{
  "encoder_norm": "layernorm",
  "text_encoder_causal": false,
  "text_encoder_width": 192,
  "text_encoder_mlp_ratio": 2,
  "text_encoder_fused_qkv": false,
  "text_encoder_parallel_block": false,
  "text_encoder_drop_path": 0.05,
  "adamw_lr_other_params": 0.00077,
  "grad_clip": 1.0,
  "steps": 8800,
  "final_lr_fraction": 0.1,
  "warmup_steps": 170
}
Rows from block 4 of the image encoder of a small contrastive image-text model, named by matrix and row number. Rows with one number belong to one neuron. Each number is 500 + 50 x the weight over its row's rms, rounded and kept within 0 to 999. All counts start at 0. Numbers have three digits each.
After each neuron's rows are labels from the 100 images, of 14976, where the neuron reaches its highest value: "top examples" is what is common among them; "peak at" is the part of the image that holds the peak. Only what is clearly more common there than usual is listed. The data: rendered dice on a table. In brackets: how many of the 100, against the usual share in percent.
# fc1: MLP up (encoder.blocks.4.mlp.fc1.weight, 576x192), inputs 96-191
# fc2: MLP down (encoder.blocks.4.mlp.fc2.weight, 192x576, transposed), outputs 96-191

fc1.24:509553394539478517359536504549554536508609533495433443493502522480567496492546437453382554496551555466499509449475595603573469510470527446555580507461535424520557480534434541551444513518474418481482501456468424565544557542465528523531459488575420472529448529498589468487492420547468451444
fc2.24:536452511483483539500466465427480444473500552517588467536508452418510447546456520530510478434500484521520370564540453505484502490522459527431459491559466592521494427501528458448517536531527467522482482472576510479477436523448553463432484537412439491501521523468449477538481408494396619462
top examples: dice: three (91 vs 33.6); three on top (72 vs 29.4); blue die (64 vs 16.1); purple die (39 vs 15.2)
peak at: middle right (28 vs 11.1)

fc1.384:523506495563473473498558568584520419591454539496361597556560561492487405551489512495443510425549467464466466444511530569474515462511494459601529521531550486552580506491497495486457561555469478542513516425451624542515468593441533447440457548501491534602535450527465438449627497539497500513
fc2.384:501404579583484595546474557467499532485622456556467529532435454533446531572486481459635544452464446500535510474463557507456469498470578494424507498456452402447562491455457491560448474511505548562560523587545450380485471447529515492558465377503411490527523454456482492467487559466480472501
top examples: six on top (100 vs 29.6)
peak at: bottom centre (35 vs 11.1)

fc1.413:474475449465423398506516575491462469564521484549481485488513520533568477534468466474506533415463535572640402491525500513522531484587489570513568541632484497598510464462408543552458426474467547476544519507520457517508500545494434445487559514518476479508592582426475483493469496544566436491
fc2.413:496519467513550475444543448562571697544451547479527468501468560545454478461494546441504429592523502546417568468477502534548439489462446503501538522526519549443530477522545507568487416470578505565515604437502477504420498506508562552508483519486521468540508412531480353458483407489460572566
top examples: teal die (100 vs 16.1); one on top (86 vs 30.1)
peak at: top centre (30 vs 11.1)

fc1.93:494408388554547596476574489516491587553554501439605509450384555517525409476514391516532519476495465604438493541486620561530565496509508432477581444510540468502452512480526568558387544515477450498497515520571555497505463492472537500604515526538404385492473509570491490468588521525567549455
fc2.93:588488521508495447509435541501570463573451490540384551482506440542448533544484538513455391532432449446545487477540464520561470452476475400539568517514508576493487546493483497480554587572542478471447608454511487489553571485532467468483502528519551603394488410465594507460500574496439338499
top examples: dice: three (78 vs 33.6)
peak at: bottom right (33 vs 11.1); bottom centre (28 vs 11.1)

fc1.101:443413479496494421456444542422467488505479408557434507502488465452495511489494543435576471455539506486505437428475598528478379431547480512434542414583551457554471555532480479557486507501543421555597529495520538545442471537454507487468479620455569581550477476487434523458474512536571591531
fc2.101:548384437451460579515482518533517530512559498504533382465508406480479466491466398488422420549494506581458492575475518511502468513589523541469591411445559476535490530435455574473523473512510508545510496435515539478564492503501583452497495494499475458564499456529475456384481443544596478554
top examples: six on top (100 vs 29.6); blue die (40 vs 16.1)
peak at: bottom centre (28 vs 11.1); middle left (28 vs 11.1)

fc1.434:499523497479447485446553520506576535423473538497501488476397475489458498515446489446488486587556607484488467494473543540402535492471494513447545507553522497475570506533519542572553435407458471477515410544560572588514469556556485550496595453437477581607489531461451471529567483504547475632
fc2.434:490392474535483455525526422475530412532427467448527513430541460536548536529460506489485521550434505441487568531552527571523515529550495512443507447456595476503397492596553593437496477457552571447486545457491424400543467433511557436533473518384475454511465457515556495474422386417477531423
top examples: teal die (90 vs 16.1); dice: three (65 vs 33.6)
peak at: bottom right (28 vs 11.1); bottom centre (28 vs 11.1)

fc1.427:538446467510472518456585512492459423487446495606532551349571492418561506460566636548449530469467513476498526473499512435563624433376475504499498534505491487458656455453585368556516417524541505515535503549472569603488533500480461486445453451556501454458470503453549536507509515506416529597
fc2.427:500547467513496531459461523531466462508517500444434492541425553504495546562485537459408531496532473521603624589445420529401419624495516503475461475575473470501468442518458630534502593488398486578529469407579465485531443514556555454498598541509407414472499587535495517513459459507551475468
top examples: six on top (75 vs 29.6); red die (56 vs 15.8); total: 6 (29 vs 11.8)
peak at: middle right (29 vs 11.1)

fc1.474:482512510586528548440554548506561466490526566453555511475442518430499524463557636464467522476459450491524547471354568466493436548538448519565615402541472424517420504533427544550505459386513570507447450414461482522508414454521495439471437475498556500474514433447555485495560415491420530555
fc2.474:501512497520504479568465492500587523608517531458532573471477466517498507463503460542489487519495496548556497519578469566551480518484529475407507586547627555504538489471508465562439573530531539377524541479501512463449507498515546584513526487498450512446545533520478559452438548452579456484
top examples: teal die (100 vs 16.1); dice: three (87 vs 33.6)
peak at: bottom centre (30 vs 11.1)

fc1.193:517526436523518566553524537410367582543522544496499451425513504467490445491552600499506480508482582517491594401489419530497494524450627462548502448450480533523497571434562579517544530546455549471508507454558400481555402465501503541418492513484455456453532542528558557512501411490494437434
fc2.193:457511427543472573456513453587518509495462429477556552619490512543470570575455475491482480463468539463378504535489529506582571586514559473422448456533526506500516552508513499491582583496498570550502395491472401502517565583561524494617584541466479498573428444483473461503411551532488472423
top examples: six on top (95 vs 29.6); dice: three (89 vs 33.6); teal die (36 vs 16.1); blue die (36 vs 16.1)
peak at: top centre (31 vs 11.1)

fc1.259:483536504510415539457565507566514491530537547507479468491473482556446544529529587560398552456544492548488475514550506483458475484497542463472545502527510455531451596446436477541491493397480566506447433459446504544533493486505433411568567522580523416506435501493465408507555555485441411522
fc2.259:425483525433566543461508361498472571544551410509465515505499568391580451539506543416534456568589514493578522464491507484461522550530455578503450449495445596513594439431534485463437534574512463490490609457579509475547517518467560480463474465527462544544565462451543453536555448407534501483
top examples: six on top (78 vs 29.6); teal die (75 vs 16.1); dice: three (75 vs 33.6)
peak at: bottom centre (39 vs 11.1)